A small encoder-decoder audio transcriber, trained from scratch.
Model: 9.75M parameters, encoder arch transformer, encoder norm layernorm, encoder activation relu, encoder moe top_k, encoder num experts 4, decoder width 256, decoder layers 7, decoder norm layernorm, decoder activation gelu_tanh.
Rows from block 7 of the audio encoder, named by matrix and row number. Rows with one number belong to one attention dimension. Each number is 128 + 24 x the weight over its row's rms, rounded and kept within 0 to 255. All counts start at 0. Numbers have three digits each. After the name is the row's rms in percent of the matrix's.
# v: attention query, key and value (stacked) (encoder.blocks.7.attn.qkv.weight, 480x160, the v third), inputs 80-159
# proj: attention output (encoder.blocks.7.attn.proj.weight, 160x160, transposed), outputs 80-159
v.74 108:137137103124102150124080119150117094099126161104177101110129138154119154169188071139135126143125106118107132147105118123127134164135135145135129116114102114144125134145124139100123111103133067132105130111139159126106122139131137175103099096
proj.74 116:116087139151145120157149118131130154149145123110095148138143082093108134118116114113131151134133124193127130143146170123110103147109127104110086143176185149100131134142120139132105106144122169141113128132139115157107185104087117112094147173
v.75 110:169107112128136151152125067168105124121143153121177140133100116110113138158106125110146125156108119147091138123155142091126081175116122096157132117099074124111112124128160125085137119132137117169107138105116170174103143105096113158114152120
proj.75 098:079148113169111121124125156098132122152112104121124138128142119124127119144171107137127123134122125159166076165106114145103121146124136135141132111132186083138121137135098164141073153128139137129140095111153085128096142150132109140131146180
v.76 101:137109115085110108108132125131092127156172127117094153128145142082106096114153129080116103151145127136121127112127119093142144140201118069113163181110155142112152094149138169086092128104132092118117137141133127109133126145126153064108114138
proj.76 088:168117126153116160110103124137154122158120119140142125137138178130193136120095143182122161122134128118119158146154134166142121144033130158101091103104133119133138125112101127128154102116113185130140140116149132119120121101122104120147141133
v.77 104:128148089085144116168102137123102078111154164159138119082157115157113070103113094118127124147153105134110150141123119132118119193122136163110107148097104122145151090131129172150119161101142144100113146112113151135130130089125145130129141082
proj.77 126:115116117121139125119134083107149156123137148102117137130097108127131170109125145117119120109133134129168133113124169145136128108174128111142087137148155107147109127132132133089146094169112077133156109160100098168156117191151136169147126171
v.78 101:112133136113151113114096125130118166148084122108151126117128141079091135084136116114117140127115137149116165090109126145149151141148111147143112105118133140147142136155074158110132137154130119096121150161131101112118104107159139128149107097
proj.78 108:188174106116135134134169122104131090113165120160073143121100117153123095123108114139102140104127130078112138111138167161166137127094156126124108162142127135091127115114159113140135118146152159151128131114152146099151105134101135104138126146
v.79 083:120120155211117109105118187127131113112142155112129121194156130125139095164140139167144172125074123129122107111093144130088148114173115132148167130119177125128135112144106124133136093113155154124112112158135127142141087155146120098115079121
proj.79 072:148158110063133114139156068126128156125131109148098130054098136147128164079115149138117092121159140117138186082176100140164134107102113153092105127145102136120113166117159120110133143143129115139146146113116137090154098112153122118169144116
v.80 111:123199170104143111078158151141127144122091120123124145138134110054129118072080116093138126118135112118122166129137116124114127190144158147134101146130141125175148157119149150112152120110126152098081125125134142126177072152161161127146121125
proj.80 118:166118117151121142151103134110160134154145135127128113118143142193145151161131107150107125160094150122136117118129122124128117089128098127152124107111121121110127128158122145096110115131160073155179136133142106130134143145130080148092141114
v.81 101:128106153141095101174175087108162130146134126144118066129130146130125123103132154117132104148119138165154151135121117091132118097136146128160137129141130122143084104120145134094151118124118096082122184112162133118113140106155101144115077118
proj.81 084:115169110117171103097085159135110143133128107109113187146163123136145116136155129140131150140083110107138091158122125141139167165125104127110129125146130079092170101134117130111104138124146151142133072140100112116147142169100161131158179150
v.82 106:132130117148152145156156109124079138099147112141138146075127125134115116206116146149115104107120141103125109131143160131110112077119129167124113119139160119205114144117132131175129154149139118104121099112139133126127131129139113113136105095
proj.82 119:128113124120136128136121150157123129145118117115109139185155131089140120079156123134127123142157121155116132143156094092140103168134120069161138163144124132086133094149138158090131087112111137136124138181105109090155158102136129139154133142
v.83 103:138098119130076126135099140102152136118111125118134125132171146067117123131096132123116121113126103160150130145127125139125147128145146154116105151162113095164135151169100133088098136105121180150096168140116153150152128131117131154121114161
proj.83 102:138132105137176155125171122162098112139131122143121115090131129135089137091132122150148143075140106146123132131119119088116088148140102100116146112109143162105115134132147149157131108145134091134152099121132122094124175105145116093147129087
v.84 112:080178102163127142152176114149085129124123140102156154126110132057078120072132112160140118147143127120124139134149161090143055123105129111114091113131111104161142141137115148105100117116137130087101128110140155123114140113137105150167117124
proj.84 099:187087133110140118106093127100142131133122109114110094156138116176153104175132145112124100170136139145132123116114133170087145132149144136139159154131129114115085130148152148156157117155126116121139096145104114141143099123143108132096147133
v.85 104:127130134119117146132127110136136125111077116111155092115156155119121097148094096084128118111105127141151167124140152134112133140105172131130105138128133152087133179095121119091127141128095108139125105126128135141107185149142116163114100116
proj.85 120:120114106092123124145118145134100111166145134135101175144120131106150179093135156139103110111160135096102122081148081102136123120133096126147130135123128134161125094131123155125132143133138139124143196129136117116130112096109167101175158152
v.86 104:180174107103139127168117172109116145097119122088154132152084106086148174096113160140128135126147142126114146138152161114138079118153104129116149091087130125163133102118122183153095157125135142127155110132146142116106140100090095173158175101
proj.86 092:090082146135144145093105132119123117125111127147137140131188126146158091148108113132138110144133141158116141110103130104143167109124146118165097175184106122126088142136128107122140087121101117122113136133127166154155115117164151102128072202
v.87 094:154137138103115137125141098137172160127159127118139161136105128200127143121126106105123151129103121139132130101131097103143099133124132131114129127104134125153129095133112096158131122132153072160162105094119104142136136173158069152116096109
proj.87 098:086137122131124109119126176155096090144114150191113118118147130079164126127169160148136116119109132156115152155128134157156171110122122131151115132132163142136133130131084105069140144111097176136112135160121139105113139128100210153148135137
v.88 104:144134123118162104142167124118085160135128111094165102142153153084121133177129082114133154140123135090129145167109152113129123075133135131160128124130145138150115156141149119100153144149135094148097151118140130153144135106123159084128092133
proj.88 119:117090154127125178117087141090130112129121126167143178134096144162091122084104192128113076099144124147113109090137091099119121164156111113173124162179116100107111119122153161148087127124158148108120105135129118120121126133152097118162165135
v.89 099:121147165200144122132196130142115124151140105103142127094157134053162124150122166167122141107143114127127108146132114131108173148142106108077115113159133144088113128163145141130135120150129112123123102135125134151098089116153147106074102143
proj.89 102:114141121099104063129079131142173137150135184155082110147092151170128127105152120084156114164087140115143134134146169123165110140143160154164118148108130091162160110117113109075131144099151129134109150127118100110175140147105121170161141107
v.90 106:105115087104117107123091159190115106144138119126153095116156142047152158054152162121112149103097122123148098146123126116172111119134106130154120143131153177135121114118110088153147113126113140145133118191112148140104097163122136166109137159
proj.90 092:159150162156152148110129110052159171139110163123096133133138136163095092143136099122159099170130145081101123156136168127117147178117138125111128143109115067104116133169157161141091125153159099116100107087142110108175135106126105125133109093
v.91 102:167122182109117135118071156157133126132106121128210147140164139178149113085148098116117108108139153121137136111125137126113123076130113121127144100107158124119118137136182121163149121121128152127125151125123167109150128102163096113112156149
proj.91 106:099143109170122119139161091093093135145113129123096118123113162093131100153106139158129156139116120125097125121106132126142139167158185121111127093089088139123161140094135137102161117122130124118102120142143117136143092121104159139113101117
v.92 106:142116117135123137122107099160137144084119117149089136160164117113128133194159123098107114113127102112120107148121141110124086155132134133120125141122156128139132114112147101167095146088123108109120165126152114134152161141131121133125126143
proj.92 097:134156148126118160101142121080117132159157110102159103095097127150075086095109130148130145146127144109138116126096117130099135128127151120117147115109085150105124184123146136143150120161147141156098081131111133161125094110126107134118144117
v.93 109:118124132119121131159104137107150097140149117096133123142103121167096135130140093122104133129136119118144146131126116097113110094127141092137123138151118123124142087054150107164174115148125146118150125160136116144134124136134143157150132099
proj.93 116:111084120122156159105157148139100156092112116136127126132145121071129128125137139173137118124139122129086126150122127146138137173130115113114135100116110125122144136183127148100111110088109134144117105135096131151129131108114090102109090141
v.94 111:074097107152078129151109130157131148098146140099134143125137139089131127134152142099145110105127116137134089145118129114125145127137127133092171100128122115172115146139150164132107134103135134142119080088112127128077175144111124148084172133
proj.94 104:175155142134144147088163123098116127101128108137149139125137116166097119156078116151115172127136130131117152129075147133084095114136118115105094128124109122121124162110116105168149090159125138145130151129127181159141088108116123108144103133
v.95 100:130152130137147101150116128121114132128115144161120110065132138115106134141097113127127119157144121125121170163099151135148101104122149099129157151149142123163123126124105115153082113120126152091159120140132132137168112160100120114149108115
proj.95 109:113152140144094141123136103110144155109150157119129106163098160163142096114182148140143144143074135129159084128143157123130168161145128160128092118127121115100142108132156131099132148137153095145091118124158106125137094130143112161114132111
v.96 094:134121128115106144130088120125063121121133127139084169140169137159132125167110145094116164150134121104090147120145103121150115116117125134127121089119134140209108104072118101155143123145128155117108131106131110118126123095172154120145085097
proj.96 104:084151093111127123081148126131148123141142150130147133107122134159120152127151124164102097121117133125134101100096127163130107152111141140123140154111131091072140122194124134152122099133152117121146119179071125138134095143103124127142165154
v.97 098:119105127154172150147116084192120146131150105158138104164145143127143132098125161148137065128117117146139100083121137113156131130162177123156151122109117137129135156073165147148119146125154158168173114124121095111150163116139166133147136112
proj.97 096:140145147141136072163147146146136118132136117098143165136161124108178137076108086090131160111151155112099141136095111144132113156146091103121142099109180129168126116153074112135135136124097136110105120149136122132098133126122115147076114142
v.98 083:142142117150132147134100115147155116138132116119137157145068106132153126120129104133149141145106153143139161133105141099128091114091140166117130147126118143093115126110166122108152107108140052117153193133109143135181132098118134124083130143
proj.98 071:151105167125139135155131129114129103136114162142129081118138182125095152147120139097129089127152083114147109120142116153133151100104127138142163123143110132162145118100083132087144149145115144125094119097146096128093134113162150129145146141
v.99 094:157094109078136135121140135143096126114116143152133128077156117122092103150178107154137101114131141115114132150120175132132162097106121148086116125145105140107116156152154152102107097121136141112165097163139159126085142139100114139170138124
proj.99 083:106112158147133153159119093090137114153125137087140086144105139144092105135077202104135131159113138093173149140116092145100117139134122100129112117143137125174179128092105096130112139133101096151116158089101107145166103157126167159138166127
v.100 105:110126137136152108172094146169164152135131113113082120118150136097155111093128162122111115107144131122102128138128104132125130156107127134094143144119145148128162147133106135148105159133145086101107139120133133112123073132128105176143146146
proj.100 118:153107134148097150091121111107110134118109122161162134137104110140142105214110103133120151164128102137152110166134148152108144073118137120158099162157125131114072099103183100148117117110106124166171143106108120157121171117131121112097142154
v.101 091:159097128105128111117158142106117156141157136131117096089146151146108161145127158177118131099144148121151131098127106148165135116139091126154177108113106091101148121130113096085096156146110200097108121098142112133120165143111163163137137101
proj.101 089:117149098111148138141128143157115146110124131122134140172130112122081134128153122103121118154141108141098111135134142108092118124104184148072092133142099109111109131125114191129165131135192116127144156122131124126118130097132094110151114140
v.102 092:154168088076103146180114150157136131135110131127154157066112128165173127137122170155135169091132125124157137083111137165136155130143144137106128142112097138112136127129100094137148157128122095106120134124125150111105096137144128167106127116
proj.102 079:121104114132154124036101137146098155134124113130100057148116134116115140132151095094095116131136151134107108157140138126141128077102096128128098180164147095102135106155139176109117078104145145163138146118154151119123130141123094111153170102
v.103 118:204128102121100128115095137141104127100165135125154098124143125116132152119157088142155128115146139135146150121109132119091116091134098144138156136133127135074110119137150120130075126131148101145168129135145142151129111141118118151106127103
proj.103 107:099098146111156158139131113095132119153118123120094099150124160151096121137144185092146159138125144126139136142130113180127129148120118125107117123157133107162130135156094135118135097107105101117123115107115157107148117156113130146167143157
v.104 090:145147105118169178120125121113136181116192138115065111117162112121136144152107137120121097141146110139120114111119106086072083155133165104127163122157175150160107116097127148165134149131124160086132171137093138087100163114147153138119134107
proj.104 089:148096127162124095160110129131139100168094091157171151146095136134118126086132093137137143098125110109155120127128101131141127142163095133098140089105161132146099139098114118125106153137123108158089101104149126159139117144108150121100145170
v.105 096:154140144125159119136077152151140098096126125099132098086126159147115116092143166104128111106153121099174117109107131134123118182120125133127152102137153141116134121121148081124136134107105089130154131116131152100148099149162138116140097156
proj.105 107:153112116125108171129127104129113114106119132143143128135133115112146110192153096114123121130132124175112100169145141139133173030082127159149106132132084114093093110111146138136139130137151119143151133119147141150083145096116105151111133144
v.106 101:115092151119128111159091123125113134101134151119133121097135126120120151141151094122157121134137144101115142160131104116112122149100132137139154145121116123099147110129092099111132100119109092135092134110107085110138063142088138161174091126
proj.106 097:172114117140077135068098157157121149145146109167159086101113125133129126130122122150132122123099169135100116102147139086118143061135125105144079135126127121106103144134157164141124145138168155139175120138123170150145117076141101104085121126
v.107 112:154162132125121132149097081125135106148120124097149089107094142149116115165138136138130156163120101127136138126129152122141151133154134143109117160139151107087112121151145122158098139108133074108129139117119143134095145160158120169083148154
proj.107 098:133086132124147129124124143151119135102146142134090081115129147102112134149143162113134126137139162118099148141132118138150178056083121148133139112158101137152159133113131114074175103127132119149100153141135102117135101092119116146153132131
v.108 088:150161150086123101132125156150105136144153084121105103102151127177115120071108130111151119150091122101168118144114127166084149204093167133167142131137135122156152136103133124094111156104160062101143120117121127149097114134124154145130110148
proj.108 088:128089116157121142084099090098139162134089142142136135128144136101147116194134116154110094095145139136122163120149144119126093062116173113114065135125148157099152115121164110164116111178125135146136132131131160127146116129103136140149165157
v.109 091:106165155091121116133131120126160124129124112117101112125077138196143108117103113142148166139153106138100130098101144144138166143143100114114177106133141091111142157154151107132098118148096138148134130139137143086152126131134146110114126121
proj.109 101:115114099138148140123126146158088151086114156116117148125133117106095106174157139149101112129124127139151112151153142146129085112097165164102119178126104109102155122141121170128122138091166122094137131117095140124146129122100119135133121122
v.110 095:118122140078125136142131100143114099124144121080142130102157135132148140133123075143141143088114153153133093109142133100156125092185102126148161144146119113115121095115086140114117119161116125101128168124121112111179145147119157099153098132
proj.110 095:152108111189135144109067146117118156150127112168143088111113136129104111103119136139141121098135119096110146138143112141130099143096100112089114130124175162150117120120086157147118132135110127139158107111136164139143092114126105134115158140
v.111 087:142135145157146152110151172139084135085139151115105114113130126105120139122144123117117092137126130113130074134105089121102113201123129133118127154109127112184124116133121112119140132095159108118131121125183148145119113132111090111122106101
proj.111 113:123084104151111121105102122121141147133128140122138115142134128149097149147116117140142123137137104129136151150128153141137087086123136078106108150117158135090106135122145134151101091140104131137132113122101161112147112143087152172119147167
v.112 100:137139125080154140152091131160131061113123133141147130117130135169144118127162153106136144154123134105136146169131130144157147083118155134140169147131089140096146152065114148131139172133125167105101181137088127097143109139144140126150102132
proj.112 092:168114153119133157103143119108136173142148144125109122144139134096104164153101092148149113086158117142128100095147125133134127163144083121118100090143139125141098125141135122130155114117132081144131082170149134165100150135109111136132141138
v.113 111:100172092165130123160143181112122159113120146117138098157154141094137156071115119161146133093128076125146115114113133131122161139155093143067116121118141097117122151124128132158150136120130127127123081105140119175168150154128120152166115129
proj.113 103:182106157098151156073114106163118103129149074142115157109129163154117156177140122123073127115118165160133144124119113096133115095113119126140142115139109116113147149118118128080122132119122122122147142165099141089108118113160121117098164121
v.114 102:116130145118128127111141102104096107151132104124115131125151139076163155122112112113138124149133156135135170148142138130091145218168134101101155123138117109134115139157151117145104139107120142106118144119132145120129136163123111155108134122
proj.114 100:137107116113116090168112130131160163085131129141154110140095124164067101154117158118110102124110098135143083112135130160162120076102135182158088132134119113115115117079083150087119107127133126140144091112125145134134099121113139114113112167
v.115 107:168159150126131130119201149146089095117128110149104151146114138117126135137140120138137142121153108103115097149154121172125055064111144120164113089088106136146141157123148096157076142100115097148151132133144142107153128106090137159143122104
proj.115 095:091105130121140107154094128118188165127119140101133096127165130129156107100084120111151134161123130126106160133114118085142167178138109099114160170141166150122133097136165154131175150155132168102143118144114150140096137147137124077104096127
v.116 094:123116125126124124101094133131147111142087113151096186131133116179127108165122142151111109118145101184150108131152111113103136178114128106118149137160136134132140087145121099148136121140134089150157186127132132109108155082126129125150108120
proj.116 095:120157161129121121151151161123120122121143112134156099091133114140111127113133118084149120139103150135130124121112136140160136107150149127121144134105119107123098162112156116095110109116136182116095080121141100173147113151155149125093130122
v.117 094:150077139109160156131126147136080121123144126125120119167106141145117087088151140136120102112073089111107095134135138146095099186141118091127131128116192095196137122129096135123111119147106156130156134115131125126146167150125125128129090146
proj.117 129:126177127162109096135126115141135114135114108105153170089130131164109134139112120123117123104152171125135130126074112077096124088115129137119178147127100150098140134142164112104116134134180131132126117123142133116123113104183127117135154088
v.118 107:101200141125136108144139116161100145145166150122145090132159105113116152155145123104115092154127145119136128112096143084120103114158097115148117137083145136143119135145087145144126111149174170117113096105121112160103122129162140094144097082
proj.118 125:151061098113135132122098130113171121104117157106110139126141142119155102136131120166154117126102109126114154155103127155077154119117119098101132142136118140113131126133144167121134134076103093114171151142105149088163132121073106155132155211
v.119 107:188119170124125127139112099110098139101123129177113148167125145186136131168125111132153146118091132112098118113108093160104096114141156115117119119134150132179129108121116124141137150141124171155096110139136135122145115128131130123134138108
proj.119 117:120129142103140118109151130135128155117136137107146086132117113103128112120111151136123088138139148147142149144142160154115146132117091138133139137131097117092094145103133166107108103102153088126146148112134147117149121155131135145088107190
v.120 101:204148141150126130093127123097163143156115145102126103140157156190105125184166127138134125125119124120117122105105097147110123073106132135083110113122095138131115166068101116131157117135098152149119107145110117142162149182114134142106181160
proj.120 095:073108131086126139144146151151087089109140122172148125141109100084164122119097139110124113134150086173150151150172147100123116169150109131174125113140148100124153105171148116145138126109169121129122154111117121145100093116151111117140086123
v.121 102:122106147117150124167123132149138108133110113143161120134125113107106148101122160087152131169111157132107143142112124123135091125112116181135123119143106125179150105137135041141095144136120191137098164123108117114140112146107153126155142107
proj.121 097:158135094134114114068124116107124135133137135103087138131111131176134151195168099182087124084131129129154097123143129109116156132117125078119135148103164131085117130138128173112161117146115054127126072133140142120143137115147114140143146117
v.122 111:163106128151131114155094123123125149147084132124117196114143117143129152155134087110154115107131127173137109116104102112113144183115143136138099138170136091110117124164120114140122144133115142120122116091133152117132113126119114150083110099
proj.122 118:103165159097105127148156143153131098084143113139170094126104093146161084133101144119127126167117132099125152155156151143116127088137146152106157147130130133135132102095139116103139141117113138125128156128116117149156128137153148114143137172
v.123 113:137141143115097117134129127100155118134110133145177152188131113118119119094112105132134119136116127120091110187136151122137070086097130138133119120110153123067139146141148139162115121151121111164123156118106117107120101140139132119133113161
proj.123 109:103139156151153138141134131131124108100131101132092109085159107133145102137122152090122152114131124140152149081145131142144150145181149128097146150133114133185088111129111115140140140113104165108124141125140157160108144115155142106116115141
v.124 103:094155113109088100114066133112125153082126123123172118147124135152145124140094118116132115138164122122172147144135135119115150111112126151146108127109113169172149120160145158124143125109121143088144119140123111117130108104103107124137120092
proj.124 097:181131125151132166106160102135103123168141138119105154104122162101109152104173148143123117088094160136121095121104107132150116145123124114170128101137109101093127168110115098156117124150137094144134101119134144106130138127142173139147143126
v.125 107:114193103159128131096104148123117189127161131128131148133145127079132153097138111145119109123156139095137106122137119120132121103175110154136103152112104136112135168133127106120134109116110081156090112120151143127076118112130136106142133146
proj.125 089:134107147126162128157139145141144063136100126128120128132147144150151114143127136082133154111102107159140152133116108113133122141072159072143160129116141132121131103148160138121112140143116175103163126192118095154152121138149092129119127108
v.126 102:163120163121118125103129125120113152117171119126121115100165139204124128111131103142133130094126168126117123155142142169133111170127136124143151130143118137137139082137116080119103106130122144152165151133120154077129125127143126148133154103
proj.126 104:114137079104130178123089134131140099147117142160145125121097124079149138143146141132138127135105091096143112089109109085135147087129123156121105137167138083139137173130092150125148149143140100112102145091112102156119143117096130137132134146
v.127 112:137149123119121165126159153111113173125110131117113121128130102081107107180119130106159114137135098167146128101118115117106125091136156108094143146160145117171137170125120095145138151140104164134104131132091128120115127110117136123154125121
proj.127 108:106091108085145107156088099143172125113122095088113117134148112180155148131113130164111128115124149108101134157118158150095136130135133115109135164114108122098127071142135170106077084114120120095136118111147161135144144133128114125115128143
v.128 108:120068107147158152104146143125141142116150121117069118124148156066136138075128114123108103134110157131132168126143144153160097114091091081152126121149133125121126168132119122143126091150126151135135148087158110141059126123102149133173168151
proj.128 100:153147115110089079173149126138093130118129161136137119120135125164151153159140122150156164122129101136118121142117127127083156129148136172105164148123125084155120115127147117095096134122126163119123124166129133100168132113154117151119078124
v.129 097:189159152131141138147142140148125139147092115124142148113124146069119141127128119131139144142136135141152114109118112160154078148127140133123104104140149129120111128192104120089114121133122073131162154106123143124077115155105083114134109129
proj.129 109:080125121122114149111046094099104132148147156146116086135119117209120118100104131120098140099126121095130146137147122131085137089104141118172131124118129125160113166121168144181147155120111143130147123153110120125130160093114151140138153101
v.130 098:097122173131118139146066143165157092118114155130136188112164076154135137100146124149089119152134095152116091106140125179117142169153122131107141125146133120085108116112121137132128143143155137119147137117092154161143162130118162139130120098
proj.130 103:174162073127126132138158121093096160134122109097099109145123182132114143157106135135123177105127162088154148138094150081121115073131165105157113110148119136169120144164147113133139143118125123111119107166139120099109098077141140126123149127
v.131 098:153183170096156117158122182130145085169120124107099128123103116101115106107122126097146106181109113093142162103113116137117128166145135133099101139139119127135150118109105121083118138133167142097144123151103165106083112115083148123147147132
proj.131 082:121083090130114143151149098151122128103135134127143099093138161170101155121149111152143146137150106162117104138128161153140132089141083124121155097123129124116125138132122125131142077113123137121133109078146100156168155112184121139160108127
v.132 108:150147107104124125106166103149104118123129101125145135136117156047102132149140149128105150136102126122136119155112153110105134062122166119137131115120104134114161117117121136141114136156093138136140141092121125103108140111112145121120106142
proj.132 102:128051138119087134144091110112138126167150156098107120142104125217141106119112086128156142123137115132111128108167113153127153138123114122137136107118143171146111100108131118142167127125123151137113097124155113137155166101154107142135128092
v.133 093:138105140091130127129113111084155077098126162121133141109140189118121111117138081165162132150142103150126141112112175110108127125127135165151114101143105162156134121128085127105115125157134137151148122148115131130148131105108129150153097089
proj.133 084:097131115167160095112129140163123184122151123108124109097134097095135080130137145123146139153110180149129110174093127107144135136150116094108131145085122115114143085136136151106177078142148107133124140126141164161097123174117112091107163174
v.134 104:163129106120167106099073155128150127094133114145090153129147135169137111134134118107148052141135120129124151112126147152082137149131136128097146147086131144122146094105120100178128170153128106139133114093134141139102134154132155139147177119
proj.134 100:124169142147102170142166143146101144139109153121136125142100139108108149146136112138090162123125157106133133131093121078150093094140128122184075133191092128107111139176130125139133144116079102137107131155115159106136097080139145156127102140
v.135 106:155135159108117130128195105120116143070157151117137149143130123115103119122145150106116099142143148132129133120122135096109080141108106102124097136146143099145123128129146118117086109096150101113171133120121119124128137183112120154128117135
proj.135 096:084114145151156162106071136140153112159118124181144136150120097163128118118132078158105150131125133107122172139126147123109132071161115122130107101117116169095110119130143150152165109138099129150120116129144137188101142098122135145141145135
v.136 090:180120149121111130121143128115102184122143121159182130092123143102129085130149108121156127126132123140169132117110147118103115117138113153145173109137156105125088163117176166126169143127131115125164164140097120135139149164124144092103126095
proj.136 090:088124109124142121129135154119139051144133104121154130150154099145159139128094146126150121142148109116081166147123142120140125085121145110128120121131147168134146078092104120118111138116129151139092090137178155121095135117137132163144143134
v.137 099:117139107113120140126066156110142122131156104126130146101123142121114153128104153151097169078115161109133138126130112162126148171130106077132129121142126133123142157109127106095126115128138153181115119106129118072135173051111146140142106078
proj.137 101:153108173158121142129154130148115161149083131131139114143144143126101106136104124073107111141137111099084123138129175098122075099137149155114132155129096132105147146133099109151122158125111098116119148124116169137096068137158133093143120173
v.138 107:109178112151143119150202109116143163139144114154103125144146149102162135147135118121109117162138156122138133159116136119118102087120132134139115130124173137126097163145171140131133130126097179123119114129110131174137119152132145114134039151
proj.138 115:168129150094098146153085180129128097123113144135143134150120094219114133106124102134124127130134123134102166118145117134108140117133115122145131089123093094127143138092119127147120146121129142133146124069148130107121146080132134143098163066
v.139 116:115118131131124090155118144135140071103142151134131140127168128136096140107174168118131130160115144138138133096107130132101140198101125135132147083121144097111130161147090133117144096139128130106100100117165116135143114103119129123144111084
proj.139 111:132118139144137153166133119124119171130124127098140116153086165113116106178098105108129160143148130131130137160130132145124141071135083143117082197144118132110116145139142096137098161128128114130162140113111131174088099127119124090111149200
v.140 086:116126064147103136085132137153142142113119133120152190147135138067135097122098144108114090138156163168146113120111112149097105124087134102124117167143124133113119129086144119130146087116149127127116131096097178100128130140108098116123173147
proj.140 102:141140151139138092123086095122089123148139106148122123131141118167108148106179131154142150116125123053125129151139100107158148118172148131174099121155112129180144121171138159094127152128127138117131089130156123129161160134110128136146151106
v.141 090:103139166126133126092108176114161103163112116127145061152151145159103132042111130146112118140091140091131127135128103154118180088130105113127141140097094118138101111145164114110126134120136106100141134117098099141119091137144176158139124095
proj.141 080:154128115120123133143149084161105134108121151095095168104099098086149123163158136124152119122167136155155110116130145119130110168143175159118085130158156126084121132115102176116147092125110130125145105154160179140131131124121110137111108188
v.142 096:106137160131147119086173117069135136128119162183131136114117125155118134144145149152124165103129129113092140051125130128135114169094088148124083119110156140098086137163112110169118153127115112127110150156123118145157141162131124120102119120
proj.142 105:154097073129110107170128146137115128122126126092116114136155175138163133145131080092133193128162120115104127176136122071123125076149128091132129134146122132182128118119119136111121177149135162126136110095147139119138115112150112132125139117
v.143 113:097116141129156140171153132106151142145118159122121152116084120118123161161132156107176120133090104131137130143136093150138138166154080101098142127129102123096120074110140128123112148117161115103071185124132123147091118177116132114118087114
proj.143 090:145116111104095132121130115117115150122140126126128093156140165176143135105105109098095162110177146097153119123116140086117143101132118148170075145151142130168127152160101115129134122151115155159155099146127158118141120082104172122168158159
v.144 095:144098104121155097146133107139126135103133154150173116066094137115122157116103115114127148114089140087092151108143158124098138125127109142103146130120108128092116130143169077145108136133149122109159114157108149105151126116136172151130113176
proj.144 085:137177140134123115133104149151108139134090115091093129176156125128116052129132143100103136120154125156153116139166084122196125141152160141160136142126144122160118166090108163123146119107122129147126149104155140145105150155103118088151153054
v.145 104:102126118113164120139116123152106151166109147141164120103102126100146165143106117115154159104140129141122135100137117107164136119140139136115179105123161157109150136149118136106076171094131076138065101143127128075120127114112154114137124098
proj.145 093:138119110142140144141129131110171162132141091124079133145154097147123113106152172131099104117129106091140100147143116150116139147137112113122069142130077120130137132080144116142161091170143107136194155101146110162134121151120091107145136143
v.146 100:160146142120096149088083121160132132127118116102152188070098147079151120145135134106120122104088090141127113187125131194114181097113136134113141129176120159112173144118132117126097136105134112125105151141143096103143124135139129116156075109
proj.146 099:092145101120173079158128137068130126152138122182104120161140103174130101144139092152109134140170119110150161099141121067155116148145142141137134147077137110145098147130131105148147120134107141176130122101097137104118139147105117137118177140
v.147 099:143126117139134090099170108129094128108167107132122123130106099127142126157140124131137144106150112134135159141117128162138145054101121106133102146124095151156110112149137176117125096118127130108146134129126124131139134139174085122148129160
proj.147 089:102118154179114141138075199155146133112116111114124110131146135118141132116104107124155101139106113127141114125120134078138132177152140130121146128106128071129136150125082073158125129144120120162135113130124136144102129125080166130114131126
v.148 106:144121113164103130180146099127133126145124150129150118134154142080103123113097113160140108118122117123146126143158138173115121133152140044155133118159151120080112136174105135110130133144148127161144109163097113123146156091139132162113113133
proj.148 107:130134142103146126080099173141121128094124088143118128121120115133141167131157126139114136124154173125121136133095130086135160115106080178114103136113105143179182121136111106154128131099118144100116134096130144153130093166097090082126150148
v.149 101:089188153165118152145193110150118147098134145066140136137173129142099108166144100132164095158138093120134112168105167142096112141149132124143117111138151141161118099149154127100113097105136131131137139125131140134136116150135149140127100112
proj.149 086:150072123133155130112081136115126089139143079144114138140051149144095154107106115141122144126136180138127138072109117093142160116099149089097113121133157104122173144158090153149120170152111122120126125098107128134102161131144118101146141153
v.150 104:110145153155142113154154138136170150167123168167138138135148121144134136141132109102126076117113116101121164120108144057112111125094093140120128144135087108110117125165111202137105104121133155132083137103109147162111164137117104146131169058
proj.150 096:166123100108094121124142084098088114129128111087147143128118119128080147108153159103158148163125160152138095123133144174109099127142150109113137123153161135120124105135150095090118158181164127109141117121130120108145115112135123122112075149
v.151 105:177159126118139117149117074160129151090147098114131130147171162132178136140131108078137152102096124103115131088134134159106109133130118159111152133126143117147130128139128069123141156110151120145155138081146139128135094122144133140125102151
proj.151 094:099115115148149131147136168096138132145123113089095126157121128117111115110116145118136113141137114126144153150131120109166187150117143104117097120111111133119110125108112180114103155144082103149107121193112101121116150125122132120160158101
v.152 112:154143150094147122123168109149128144147104134145177158144105147128156123131129188087108127149118130144119134140125121142134104134105133144141135157087152118134120141135149118121097162113110131112102120107122164118160128129114139098142112154
proj.152 130:075126157179101099116081156102138114114140096127078106123125126153142149145130100175164118101135133097103123115110128099128153125157123106105135098113106131138140126148067098128135106126107090169143112136116092147118107121110105139088165135
v.153 101:141134122100102138092176145132114153129145108156135132087158097076122128139184141113111136143114125142129119133110112106131138091107128149105157091112075114114105148105118101147115133100113156137127146115146127134066149123117123117124140170
proj.153 101:145120125158140082171118129094117086129157166088126125188092194132146120090090121101138153153119110112112123096137140131126118165131138108134112137130177124139141111162102171097142151157128100109100122160084094111157130126140121166147100106